{
  "loss": "mse",
  "encoder_bias": "all",
  "encoder_inner_norm": false,
  "encoder_positions": "learned",
  "decoder_width": 192,
  "norm_pix_loss": false,
  "momentum": 0.95,
  "nesterov": true,
  "magnitude_pruning": 0.7,
  "adamw_weight_decay_other_params": 0.05
}
Rows from block 0 of the decoder of a small masked spectrogram model, named by matrix and row number. Rows with one number belong to one neuron. Each number is 200 + 30 x the weight over its row's rms, rounded and kept within 0 to 999. All counts start at 0.
Before each neuron's rows are labels from the 100 clips, of 14848, where the neuron reaches its highest value: "lies over" is the class under the peak; "responds to" is what is common among them. Only what is clearly more common there than usual is listed. The data: melodies that start on their tonic, played by one synthesised instrument.
# fc1: MLP up (decoder.0.mlp.fc1.weight, 768x192), inputs 0-191
# fc2: MLP down (decoder.0.mlp.fc2.weight, 192x768, transposed), outputs 0-191

lies over: D5
responds to: marimba-like; vibraphone-like; tonic: D; pink noise
fc1.551,200,200,141,245,200,155,200,200,200,200,120,200,200,200,200,200,255,246,200,251,200,200,200,105,200,159,200,237,200,200,162,200,200,200,200,200,234,200,200,200,162,200,200,247,200,200,200,245,200,200,200,200,200,273,200,200,200,264,129,200,200,200,200,200,228,200,200,200,200,200,246,136,155,200,200,288,164,200,235,159,235,200,200,200,269,129,158,200,200,200,257,238,238,200,200,200,200,200,200,200,157,200,200,200,238,200,162,200,200,200,200,256,135,200,200,258,279,200,262,200,200,251,262,249,200,200,200,200,200,200,200,146,200,200,238,200,200,200,146,200,200,200,200,129,113,200,200,200,200,200,200,259,200,200,161,200,200,200,200,200,200,200,200,164,200,200,200,200,200,200,200,200,200,200,200,148,200,200,243,200,145,200,200,200,200,200,254,200,200,200,247,145
fc2.551,200,119,200,200,128,136,200,200,200,267,200,159,200,200,200,200,200,200,200,200,200,257,200,159,200,200,170,255,135,200,200,229,200,200,200,200,200,200,245,133,200,153,145,200,136,200,200,200,200,200,200,200,200,200,200,114,200,200,200,200,200,200,200,200,200,149,200,160,200,200,200,200,200,200,135,200,263,200,200,260,250,200,200,200,200,200,200,200,200,244,200,270,200,200,200,200,200,200,200,200,200,200,200,200,154,200,139,200,200,260,132,200,200,200,200,200,200,244,235,200,200,257,200,160,200,200,252,200,200,200,200,250,200,200,200,200,200,200,200,200,200,250,200,278,200,200,200,144,200,200,200,247,200,200,104,200,200,200,258,284,160,200,200,268,246,200,137,220,200,200,200,153,200,246,200,200,200,200,200,200,262,200,200,282,200,200,200,200,200,200,200,200

lies over: no note
responds to: staccato; pace: fast; organ-like
fc1.105,200,132,200,200,200,148,200,135,200,200,200,200,200,249,200,200,200,200,200,200,120,144,200,200,200,200,200,200,200,200,200,200,200,200,200,200,200,200,200,200,258,236,200,249,200,134,200,200,158,200,200,200,200,142,200,200,200,200,200,200,200,200,200,136,200,200,262,200,200,248,200,254,200,135,200,200,200,149,144,151,200,200,200,200,200,200,251,200,148,200,200,200,260,200,260,149,158,200,200,237,200,200,236,257,200,268,200,200,200,200,200,157,200,259,200,200,200,248,160,235,200,200,247,200,200,271,130,200,249,200,200,200,200,135,245,159,200,200,200,200,200,200,200,200,200,200,129,200,200,200,200,151,200,150,156,200,200,272,200,200,200,200,200,200,200,200,200,200,200,200,200,200,90,200,200,153,200,257,200,137,200,200,200,200,200,200,200,200,200,200,126,148
fc2.105,200,200,200,166,200,200,200,240,200,168,129,229,165,200,200,252,268,200,200,200,200,200,138,200,229,245,200,200,200,200,200,200,200,200,200,200,266,200,200,166,256,200,200,260,200,152,227,142,200,200,200,233,200,200,200,200,200,200,200,241,200,200,252,239,154,200,175,246,200,200,200,151,266,200,200,200,200,161,170,200,262,272,200,200,137,159,230,200,200,200,242,261,151,200,200,200,200,200,200,265,200,146,237,200,200,200,200,200,200,200,200,200,259,200,200,200,243,138,200,200,200,200,200,168,200,266,200,200,200,242,200,200,200,154,128,200,200,200,200,200,200,269,200,200,200,139,200,200,200,258,200,258,200,200,274,200,200,200,200,200,255,200,200,200,200,200,200,148,128,200,159,200,274,200,200,200,200,200,165,200,200,238,200,200,200,143,256,200,231,200,244,246

lies over: no note
responds to: bell-like
fc1.500,130,157,200,152,245,104,200,133,200,146,261,200,200,200,276,125,200,200,141,245,200,200,200,200,146,200,200,166,200,200,200,147,200,157,200,200,200,200,200,200,139,200,200,200,200,238,200,264,266,200,200,200,200,200,200,200,247,200,227,200,200,200,200,200,200,200,160,200,200,200,200,200,168,200,256,200,248,200,200,162,200,200,200,200,200,200,100,200,161,167,163,200,200,200,265,200,229,241,200,200,200,200,200,170,163,200,200,200,200,267,200,232,200,255,200,200,148,130,200,237,259,200,166,256,200,200,200,200,200,160,151,252,200,200,228,200,200,241,200,200,156,200,200,200,200,200,167,200,200,200,200,200,200,200,200,160,200,200,164,200,245,200,200,200,130,200,200,260,200,200,200,200,239,200,170,200,200,200,200,244,247,200,200,245,200,243,200,200,200,200,167,265
fc2.500,200,200,200,200,200,136,200,200,233,284,200,200,200,246,200,200,200,128,274,166,200,200,200,200,247,229,200,200,200,200,200,200,200,200,149,165,200,200,200,149,200,200,200,226,157,200,200,200,200,200,200,200,200,200,200,200,200,200,200,200,200,200,127,200,200,200,200,200,200,200,200,154,200,200,200,200,200,200,200,149,226,200,287,200,200,200,200,159,257,200,162,109,200,200,200,142,200,200,200,200,242,291,135,200,262,200,200,250,200,200,200,200,266,200,200,200,200,200,261,229,200,140,200,141,200,200,132,200,200,138,200,200,227,200,200,200,200,200,200,160,200,274,200,200,200,200,200,200,237,249,200,141,200,200,245,200,200,200,157,200,200,200,200,139,200,200,200,79,200,200,200,200,200,137,200,200,200,147,200,125,200,151,232,200,200,200,200,200,200,200,200,200

lies over: G4
responds to: the note G
fc1.766,200,200,168,200,237,200,200,200,128,200,234,258,200,200,260,200,200,200,200,200,200,118,135,200,238,154,200,166,130,200,200,200,279,200,200,200,200,200,152,200,200,200,200,200,152,200,200,200,238,200,200,200,200,114,200,200,200,200,200,200,151,200,200,200,200,289,200,200,200,162,200,200,200,246,200,200,200,162,200,150,236,200,200,200,200,200,200,273,200,160,200,155,138,200,200,200,200,200,200,200,200,200,200,251,238,200,200,200,272,200,247,254,200,261,200,200,200,240,200,200,200,158,145,258,149,200,200,200,234,200,200,200,200,230,200,200,200,200,200,275,200,200,200,200,200,200,200,200,252,200,137,200,200,153,200,249,234,200,200,200,200,200,200,148,283,200,200,200,140,200,123,200,200,149,200,200,200,271,200,148,200,247,200,156,200,200,200,200,200,200,200,200
fc2.766,284,200,268,200,200,200,200,200,200,200,200,146,200,200,200,148,157,200,200,232,226,200,200,266,173,200,136,255,264,200,149,244,160,200,200,245,200,200,200,146,243,275,141,200,241,200,248,238,200,200,162,200,200,200,154,200,200,200,200,200,200,200,200,200,200,151,200,200,200,200,200,200,136,169,200,200,200,200,200,200,200,233,234,228,200,200,200,200,200,200,173,200,200,200,136,200,200,200,200,252,267,200,200,200,200,264,150,234,200,200,200,157,200,200,200,200,284,200,200,254,238,200,153,200,250,200,200,200,200,200,200,200,200,200,200,200,200,200,200,137,164,200,200,228,200,200,200,237,97,232,200,165,200,235,200,200,200,200,200,137,200,200,200,200,200,200,200,200,243,200,200,279,200,200,200,200,159,200,200,200,200,121,200,200,200,200,244,108,200,200,200,267

lies over: G4
responds to: the note F; tonic: F
fc1.18,200,200,200,242,200,200,200,165,200,200,235,276,200,132,200,200,285,200,200,200,200,146,158,200,200,249,200,133,200,200,269,230,200,255,200,200,200,252,200,243,200,200,200,200,200,135,200,157,200,200,200,200,127,200,200,164,200,127,200,263,200,127,200,200,140,200,200,200,200,200,154,168,161,170,200,200,200,137,112,200,159,200,200,259,239,200,200,200,200,200,200,200,155,200,200,200,200,200,200,200,200,200,200,200,200,200,151,200,200,225,248,200,200,200,200,200,200,254,200,200,200,200,200,200,200,200,200,287,150,200,200,148,235,238,200,200,200,200,200,200,143,239,200,200,238,200,200,200,135,200,244,200,200,200,244,244,270,200,256,169,200,200,200,200,200,200,244,200,265,200,200,200,200,200,200,200,200,200,200,200,200,200,200,200,146,200,200,277,200,200,272,200
fc2.18,200,200,200,200,200,200,256,200,200,200,200,200,151,200,200,200,200,200,200,200,145,200,145,200,177,240,176,160,114,200,200,200,200,200,200,200,200,200,126,153,200,200,132,200,254,200,279,231,200,200,200,200,200,200,200,200,200,200,200,200,200,200,200,165,200,200,247,147,200,200,200,200,283,200,164,200,200,200,200,200,262,200,200,200,200,200,269,200,200,200,200,200,200,200,200,200,200,200,200,200,200,229,200,200,200,200,200,200,200,200,200,200,200,200,200,148,230,146,200,200,161,200,200,200,200,224,161,135,200,200,166,200,200,258,200,163,200,200,200,200,200,200,142,200,165,242,138,200,200,160,200,128,200,329,277,148,200,200,113,200,271,200,200,200,200,200,200,200,200,176,200,200,251,200,127,200,159,200,200,264,200,116,200,200,200,200,200,200,200,165,200,274

lies over: D#5
responds to: the note D#
fc1.51,200,200,200,200,200,200,167,200,200,200,200,263,117,269,200,200,200,239,200,200,200,200,238,200,200,200,200,200,200,200,136,200,119,200,200,200,200,200,200,200,200,200,200,200,200,280,159,200,200,200,200,241,200,200,200,150,200,200,152,245,239,200,252,242,200,200,242,200,200,200,200,200,200,200,200,200,200,200,200,200,200,200,235,200,265,157,200,200,200,200,200,237,200,200,200,200,200,232,240,239,154,112,200,200,200,243,200,200,125,200,200,200,200,200,200,200,285,132,242,200,256,200,265,200,235,200,200,200,200,200,200,200,156,200,200,200,200,200,267,200,200,240,200,200,200,132,200,200,200,200,200,200,200,162,110,200,242,200,200,200,200,148,200,159,166,279,200,155,232,200,298,200,200,200,245,200,200,200,200,200,200,238,200,200,200,200,200,144,107,200,244,200
fc2.51,159,200,153,200,132,146,248,200,166,254,247,173,144,200,200,200,110,200,200,200,200,200,168,200,200,264,200,200,200,161,235,272,257,200,200,251,200,200,200,200,200,152,200,200,200,146,200,200,200,200,200,200,200,200,200,246,200,200,200,200,200,233,200,200,200,200,170,226,200,200,239,200,200,200,258,254,200,254,229,200,200,116,200,200,200,200,162,200,245,200,241,148,200,200,242,254,200,171,200,200,237,257,200,200,200,200,200,200,200,200,200,200,200,200,161,237,200,247,251,200,200,275,200,200,200,271,151,200,200,200,200,247,230,200,200,200,200,200,200,200,200,200,159,200,170,200,249,130,200,200,162,152,241,200,278,200,271,200,164,255,200,159,256,200,200,200,200,200,200,200,151,200,200,200,200,152,200,200,200,159,168,200,164,236,200,242,200,241,200,200,200,250

lies over: no note
responds to: marimba-like
fc1.285,200,200,200,158,200,200,200,200,200,200,200,241,200,138,200,200,200,247,200,300,200,200,200,200,200,200,255,200,200,200,234,200,200,157,98,200,200,129,200,200,162,200,200,200,200,200,233,200,241,200,200,200,135,200,200,200,200,200,200,200,200,243,200,100,256,200,200,149,200,200,237,275,157,200,146,200,200,200,200,254,259,200,244,200,243,200,200,200,200,200,146,266,200,200,200,200,155,170,200,241,155,200,200,200,200,200,200,200,200,200,200,200,200,200,251,161,200,200,200,247,200,244,200,200,200,200,141,200,200,200,200,200,200,200,200,238,165,200,200,246,200,200,160,200,167,241,200,200,256,200,140,200,200,170,124,200,248,135,200,200,158,200,200,131,200,200,200,200,200,200,141,147,200,251,200,200,158,200,200,200,200,200,200,200,280,200,200,200,200,200,200,130
fc2.285,200,200,200,260,114,200,200,257,200,242,200,200,200,200,242,151,200,200,200,200,200,200,200,150,200,291,200,200,200,200,200,200,136,164,200,200,200,200,200,200,200,200,245,200,200,154,200,200,200,200,200,200,141,200,200,200,200,141,200,200,200,200,200,200,200,200,200,250,280,156,200,261,200,200,200,125,200,253,243,128,200,200,200,200,200,200,143,200,144,293,200,257,147,200,200,200,200,255,200,200,200,144,244,152,200,200,200,239,200,200,160,200,200,250,270,200,200,200,158,165,200,155,155,200,151,200,160,200,200,200,200,200,200,200,200,280,200,200,200,200,200,200,200,200,200,200,200,200,200,140,200,200,200,239,200,257,200,200,200,200,200,247,200,200,200,143,200,200,276,200,200,200,200,200,200,200,250,251,200,200,249,200,200,158,200,138,200,256,200,200,200,200

lies over: G4
responds to: the note G
fc1.175,200,200,137,244,200,200,158,200,156,200,274,200,200,233,200,200,200,200,200,136,200,200,200,200,239,200,151,200,167,200,200,259,159,270,200,239,234,200,251,235,200,230,200,200,200,200,200,141,200,245,200,243,163,154,200,122,200,158,200,256,200,200,200,200,200,200,151,200,200,200,200,200,200,162,147,200,200,200,200,145,200,200,200,200,200,200,200,164,157,200,200,200,200,251,200,200,200,200,268,200,200,235,200,200,200,161,200,200,200,159,200,243,200,200,200,200,200,200,239,146,200,200,237,200,200,200,230,200,200,248,200,200,200,271,200,200,168,200,200,239,129,271,200,200,100,200,200,147,200,249,200,200,200,200,200,200,200,200,247,200,233,165,200,144,200,200,243,261,149,271,200,162,200,200,200,233,200,200,233,200,236,200,155,200,200,200,200,200,200,299,248,200
fc2.175,200,200,200,156,200,200,256,200,200,200,200,200,154,200,200,139,151,156,200,265,200,200,200,200,200,158,200,200,200,169,200,241,262,200,200,200,136,200,200,129,200,250,200,259,260,200,200,235,200,250,155,146,200,200,142,154,200,148,200,200,200,200,200,131,200,200,200,200,139,200,200,200,200,200,253,200,267,200,271,270,200,200,200,200,200,238,200,200,242,200,200,200,200,200,242,200,245,200,200,200,200,200,253,200,200,200,149,262,200,200,200,80,200,200,200,161,200,276,233,200,200,165,200,200,200,200,139,200,200,95,200,200,200,200,200,267,200,200,200,200,200,150,200,200,200,200,200,200,200,200,200,200,252,200,200,200,268,200,200,200,258,200,200,241,200,200,200,249,200,200,200,200,200,166,200,200,200,200,200,233,151,229,157,200,200,200,200,200,200,200,200,200

lies over: D5
responds to: the note D; organ-like
fc1.583,200,200,131,200,200,200,200,200,200,140,114,200,200,251,200,200,268,200,148,241,200,200,245,248,200,200,200,200,200,200,138,200,168,200,238,200,200,200,200,200,200,200,200,200,200,200,200,236,117,200,251,200,250,200,200,200,200,200,200,200,258,167,166,200,200,200,200,200,275,200,268,200,200,200,200,200,235,163,200,155,200,200,142,200,200,102,200,138,200,200,200,200,200,200,231,144,200,200,200,200,200,157,200,200,200,200,200,144,200,200,200,200,200,200,200,200,200,200,200,200,277,200,200,200,200,165,200,200,297,233,200,200,200,147,200,238,244,200,232,271,200,241,200,200,200,200,200,227,200,200,200,236,163,136,200,153,200,200,200,200,240,200,164,200,140,200,200,155,200,161,200,145,169,200,200,244,200,200,153,247,164,200,142,200,200,200,243,200,118,200,200,200
fc2.583,200,200,200,200,159,200,200,200,136,154,241,200,200,200,167,200,125,229,200,200,200,242,200,200,160,200,149,200,169,200,274,222,200,200,257,162,200,200,200,200,200,200,200,200,241,200,200,200,200,158,200,200,200,200,167,178,200,200,200,227,200,282,156,240,226,200,256,200,141,220,262,178,162,200,200,200,200,200,150,200,200,151,240,200,149,233,200,140,200,200,254,200,246,200,200,200,200,200,166,200,253,200,200,200,200,200,200,236,116,246,240,200,140,200,200,200,200,200,290,200,200,247,235,200,200,200,248,245,151,200,200,258,269,200,200,200,200,243,200,200,200,200,200,170,236,200,233,113,200,200,155,200,152,142,136,200,161,200,200,200,200,200,200,200,200,200,200,200,269,200,200,200,200,200,234,124,200,200,200,156,200,200,200,200,200,200,245,200,200,200,200,154

lies over: A#4
responds to: the note A#; marimba-like; tonic: A#; white noise
fc1.284,200,251,139,200,232,144,200,200,200,252,200,168,200,272,139,272,169,200,200,240,251,161,168,200,200,200,200,200,200,200,200,200,242,200,200,271,200,100,200,160,200,200,239,200,241,149,200,200,200,200,200,200,147,200,200,200,200,200,200,200,200,200,170,143,230,200,200,200,200,249,230,200,232,243,200,200,200,200,200,200,200,266,200,153,200,239,158,200,200,244,232,200,200,200,232,200,166,145,240,200,200,248,200,171,200,134,200,200,231,264,200,200,133,200,200,200,200,200,200,200,200,262,200,200,200,236,200,200,247,119,200,200,200,200,200,237,200,160,200,200,158,154,200,200,200,240,200,200,245,162,200,200,151,200,200,200,277,200,200,200,200,200,150,200,131,162,200,200,200,200,200,200,200,248,160,237,200,200,200,258,200,200,125,200,200,200,173,157,172,232,200,200
fc2.284,165,200,234,96,200,154,200,200,200,200,200,200,200,200,241,200,200,200,200,200,119,200,200,200,175,200,229,200,159,200,200,200,200,200,152,154,200,253,200,200,200,200,200,259,200,200,228,166,200,200,200,200,254,200,200,200,200,200,241,200,200,229,232,200,263,200,200,274,200,200,200,200,249,142,240,200,200,200,200,200,126,200,200,200,200,200,200,153,200,160,200,200,200,294,200,200,200,200,200,200,234,200,156,97,159,200,200,242,200,200,200,260,252,166,200,161,200,200,200,200,200,254,153,173,200,200,149,200,200,200,200,169,200,200,200,200,200,226,200,200,200,149,240,200,200,200,200,200,200,200,166,262,244,147,200,158,244,250,149,153,200,200,159,200,200,254,200,200,155,200,200,168,225,200,232,200,159,200,200,234,200,144,245,168,119,248,200,200,200,200,200,260

lies over: A#4
responds to: the note A#; organ-like
fc1.160,200,254,155,200,126,200,200,200,167,232,200,200,200,200,200,200,200,239,170,200,200,167,164,200,253,200,200,169,200,200,200,161,135,237,200,200,139,200,200,166,158,200,149,200,200,161,200,140,166,172,200,163,200,200,200,200,234,149,200,232,246,159,200,228,200,236,233,151,200,200,245,200,200,200,200,200,200,200,171,200,200,200,169,254,200,200,142,200,200,229,200,200,163,165,200,154,200,200,239,200,162,240,159,280,200,163,146,255,200,200,200,200,200,159,200,200,200,253,254,230,200,200,235,200,258,233,234,244,230,200,200,169,200,157,231,238,200,151,200,242,156,200,153,237,266,174,200,200,200,200,229,200,253,200,200,200,200,200,200,237,200,302,241,146,200,200,157,200,200,200,200,200,243,200,165,200,233,200,200,161,200,200,200,177,200,200,140,200,200,200,145,134
fc2.160,200,200,200,148,150,152,200,200,200,250,200,161,200,200,200,200,200,112,200,200,200,200,156,263,200,200,200,281,200,200,200,200,200,200,200,200,256,245,200,239,242,200,200,261,260,200,200,200,200,200,200,200,200,200,200,200,236,200,200,200,200,200,170,82,200,200,167,200,200,200,200,282,200,149,200,200,200,239,200,252,224,200,200,140,158,200,200,238,200,263,200,200,171,200,200,200,200,200,143,200,145,200,200,130,200,200,200,166,200,200,200,200,200,200,200,200,200,200,200,200,200,200,146,200,200,200,200,200,131,200,200,200,200,239,200,200,200,200,200,200,200,200,286,200,200,200,245,200,200,200,152,200,200,200,237,251,322,251,200,200,200,200,200,200,138,231,200,247,238,200,200,234,200,132,162,200,200,200,200,276,200,200,200,260,200,200,200,200,143,200,200,200

lies over: no note
responds to: staccato; pace: fast; mains hum; trumpet-like
fc1.332,200,200,200,200,200,200,139,146,200,200,200,200,200,200,160,200,200,163,166,155,200,200,200,200,200,200,200,200,200,146,248,238,200,200,200,200,200,200,140,200,200,200,200,200,200,200,200,157,200,200,234,200,200,237,200,200,200,200,200,200,200,148,166,150,200,200,200,200,200,137,200,261,200,244,200,200,200,200,244,200,200,200,200,156,200,200,236,200,149,136,200,200,200,200,200,200,200,232,200,200,200,200,147,200,252,149,200,200,132,200,133,200,253,200,261,246,266,157,200,249,243,230,254,200,200,309,200,200,200,200,200,200,139,236,200,200,200,200,243,262,200,200,200,200,200,200,146,200,200,200,254,122,200,200,152,200,200,200,129,200,200,200,200,200,245,200,165,200,200,200,200,200,200,249,200,200,200,151,200,239,200,171,200,200,200,307,234,230,142,200,140,140
fc2.332,200,200,200,200,200,115,233,200,200,200,174,200,200,200,264,252,200,98,200,200,243,200,258,234,158,200,200,236,200,200,241,200,200,200,200,165,269,200,244,200,200,153,200,200,200,200,175,200,154,200,200,200,248,200,200,239,200,155,200,200,200,230,200,200,200,150,200,200,253,200,200,157,200,200,200,109,200,200,200,230,263,200,200,200,200,200,200,200,143,200,200,249,200,140,260,200,200,251,229,159,200,142,200,200,200,244,200,200,237,200,200,200,244,200,152,200,200,161,158,200,200,200,146,200,200,200,200,200,200,200,200,248,200,165,200,200,269,242,200,143,169,200,236,200,200,200,200,200,200,200,150,266,200,200,200,200,200,200,200,200,249,200,200,200,200,200,200,233,200,200,200,200,310,200,243,139,200,157,200,200,163,200,200,200,98,200,200,163,200,152,200,200

lies over: no note
responds to: staccato; square lead
fc1.4,282,200,200,200,200,248,200,200,200,245,200,119,241,152,244,200,200,200,200,142,244,200,126,260,200,200,200,200,245,200,268,250,237,200,200,200,200,245,259,200,200,233,200,200,168,200,200,289,200,200,165,236,200,200,200,200,200,200,200,200,171,200,200,252,200,243,200,200,200,200,200,200,200,245,200,200,200,200,200,294,121,200,200,249,246,200,200,200,200,200,144,200,150,200,200,200,200,200,200,200,200,200,263,270,200,200,200,200,200,200,200,200,200,200,200,241,200,200,200,232,200,200,200,200,200,200,200,236,200,200,200,200,200,200,239,200,200,200,200,200,200,200,200,200,200,200,200,276,200,312,200,200,200,136,200,200,200,200,97,200,260,238,246,148,264,161,200,200,200,200,200,200,200,240,146,200,200,200,200,200,200,200,164,200,200,135,200,200,165,200,200,200
fc2.4,200,200,200,200,200,273,200,227,200,200,200,200,200,244,200,200,264,295,200,263,200,200,200,200,156,200,200,200,121,200,161,200,200,200,200,200,200,200,200,200,200,200,139,200,256,130,117,200,200,200,200,200,200,200,200,200,200,200,136,250,200,156,260,200,200,200,251,200,200,310,200,200,200,200,110,200,200,200,200,200,200,200,271,200,248,200,200,200,200,200,200,200,254,240,166,200,200,200,284,270,200,200,152,166,200,200,200,200,200,200,200,200,269,200,200,241,153,200,200,200,200,200,200,200,200,258,200,151,200,237,200,200,171,200,149,200,200,200,200,200,200,153,200,142,200,200,200,146,200,242,200,200,268,200,200,200,200,200,200,200,131,200,200,200,200,200,200,200,160,200,200,200,200,200,200,200,200,200,200,200,270,200,254,200,200,141,200,200,200,265,200,200

lies over: D#5
responds to: the note D#; clarinet-like; tonic: D#
fc1.326,200,200,168,283,200,243,200,169,200,200,200,200,87,200,200,200,200,200,200,200,200,200,239,200,200,200,200,200,200,200,200,200,200,200,200,200,200,253,200,237,143,200,264,251,200,238,200,200,200,260,200,200,200,200,200,200,150,236,138,270,154,200,248,161,165,243,168,200,170,200,200,200,112,147,165,200,200,227,154,200,200,158,200,200,164,200,200,200,200,200,200,162,200,200,200,159,231,231,200,200,200,200,233,248,252,200,166,242,148,250,200,200,200,200,200,200,231,200,200,200,200,272,282,200,200,200,200,200,168,200,200,261,241,160,252,200,200,266,169,162,200,200,200,230,230,200,243,253,229,236,200,200,200,200,156,200,122,200,200,200,200,200,200,142,200,200,162,200,200,200,200,200,200,200,150,242,200,200,200,169,173,200,237,200,200,200,254,133,200,200,155,200
fc2.326,200,200,200,200,200,200,200,200,257,200,200,200,200,200,200,200,200,225,147,255,116,200,200,200,253,167,235,241,200,200,171,200,250,163,162,133,255,200,142,158,200,200,100,200,200,200,200,200,200,200,165,200,169,200,200,159,274,200,200,200,200,200,165,200,200,237,110,200,239,200,270,200,200,200,257,200,153,158,200,172,200,200,200,155,200,200,200,200,200,200,200,241,200,200,200,150,200,200,200,200,227,162,200,200,200,243,200,123,200,200,200,200,165,168,200,200,200,200,200,200,200,200,151,200,200,113,200,200,258,200,200,200,235,200,200,272,252,200,238,200,200,200,200,200,268,200,200,200,277,200,140,223,200,200,200,200,200,200,253,304,200,200,174,200,200,200,166,200,155,200,200,220,200,200,148,200,255,200,200,200,200,200,200,200,200,246,200,200,141,200,200,200

lies over: D#5
responds to: the note D#; thin (high-pass); bell-like; tonic: D#
fc1.273,200,200,200,154,200,200,200,200,149,200,200,253,160,200,200,241,200,114,257,200,165,166,307,200,200,244,200,200,200,245,200,200,134,200,200,242,143,200,200,200,200,200,234,200,200,200,200,144,200,248,200,235,142,200,111,200,250,200,144,150,166,281,175,200,200,200,250,200,200,200,200,200,200,200,200,135,200,200,230,200,241,146,200,200,200,267,200,255,200,200,200,200,200,146,200,200,200,200,200,233,200,240,200,258,200,200,200,298,200,256,252,200,200,200,200,200,150,200,200,200,200,200,200,200,200,200,156,200,200,200,137,200,200,200,200,200,200,200,200,200,200,200,200,200,200,245,200,200,200,200,154,200,282,200,200,200,261,200,200,143,200,161,200,200,151,200,200,150,200,152,200,250,139,200,200,200,200,200,234,200,200,200,200,200,200,200,154,200,200,200,200,200
fc2.273,200,200,273,200,200,200,200,243,200,149,129,232,200,200,157,200,200,200,200,200,200,200,164,200,200,200,200,245,200,200,240,200,236,200,126,200,200,200,200,200,200,200,200,234,200,200,200,241,234,166,200,159,200,229,200,200,200,267,200,140,200,200,200,200,200,200,200,200,200,200,200,200,200,200,266,148,200,200,162,148,126,200,200,200,200,200,200,200,200,200,200,200,200,282,133,238,200,200,165,165,135,200,174,255,200,175,271,111,127,233,200,262,200,200,249,135,200,232,200,200,200,200,200,230,200,240,200,157,200,200,200,200,200,200,200,200,246,200,200,200,200,200,250,142,270,161,200,200,200,200,229,148,200,161,200,241,200,200,200,244,156,145,200,200,200,200,160,260,200,200,200,200,167,175,279,200,200,200,200,200,200,200,200,165,140,200,200,146,200,258,200,200

lies over: no note
responds to: staccato
fc1.213,200,257,200,200,200,200,116,200,200,200,200,200,200,252,200,200,200,253,200,284,200,200,200,200,200,200,123,200,200,200,200,200,200,200,200,200,200,200,200,200,200,200,200,200,200,200,200,200,200,154,200,200,200,200,200,200,200,200,200,200,276,200,200,200,153,271,200,253,113,272,200,200,200,200,200,200,200,244,200,200,297,200,200,200,200,200,200,281,200,200,200,259,200,200,200,244,158,149,200,200,200,273,200,200,150,200,200,200,200,200,200,200,149,240,200,200,200,200,200,200,200,200,200,200,258,200,160,92,150,200,200,292,109,200,151,200,200,271,200,200,200,200,200,200,200,150,200,200,200,241,200,200,200,200,200,200,200,200,200,200,200,200,164,200,200,200,200,297,200,200,200,200,157,200,200,200,133,200,200,200,263,156,254,200,200,200,200,200,200,200,200,200
fc2.213,200,200,200,251,200,200,200,200,200,200,200,200,266,143,200,200,200,154,259,152,200,200,234,200,231,200,254,200,158,200,200,159,200,229,240,200,200,200,233,160,200,200,249,153,162,200,146,200,200,200,200,200,200,235,200,158,154,200,200,177,240,200,200,200,200,127,253,200,130,147,200,200,158,200,200,200,130,200,200,200,233,175,200,200,236,200,241,139,200,228,200,200,163,142,200,200,248,269,200,200,264,200,200,240,200,237,200,158,200,200,200,161,239,235,200,276,200,200,245,163,200,240,200,254,200,233,200,296,200,149,200,200,257,200,200,200,200,200,200,139,282,200,200,200,159,200,200,251,200,259,231,200,230,200,200,200,200,263,200,200,200,200,169,151,200,200,200,200,200,168,200,200,145,200,135,200,200,200,200,200,200,200,200,200,200,200,200,249,200,200,200,200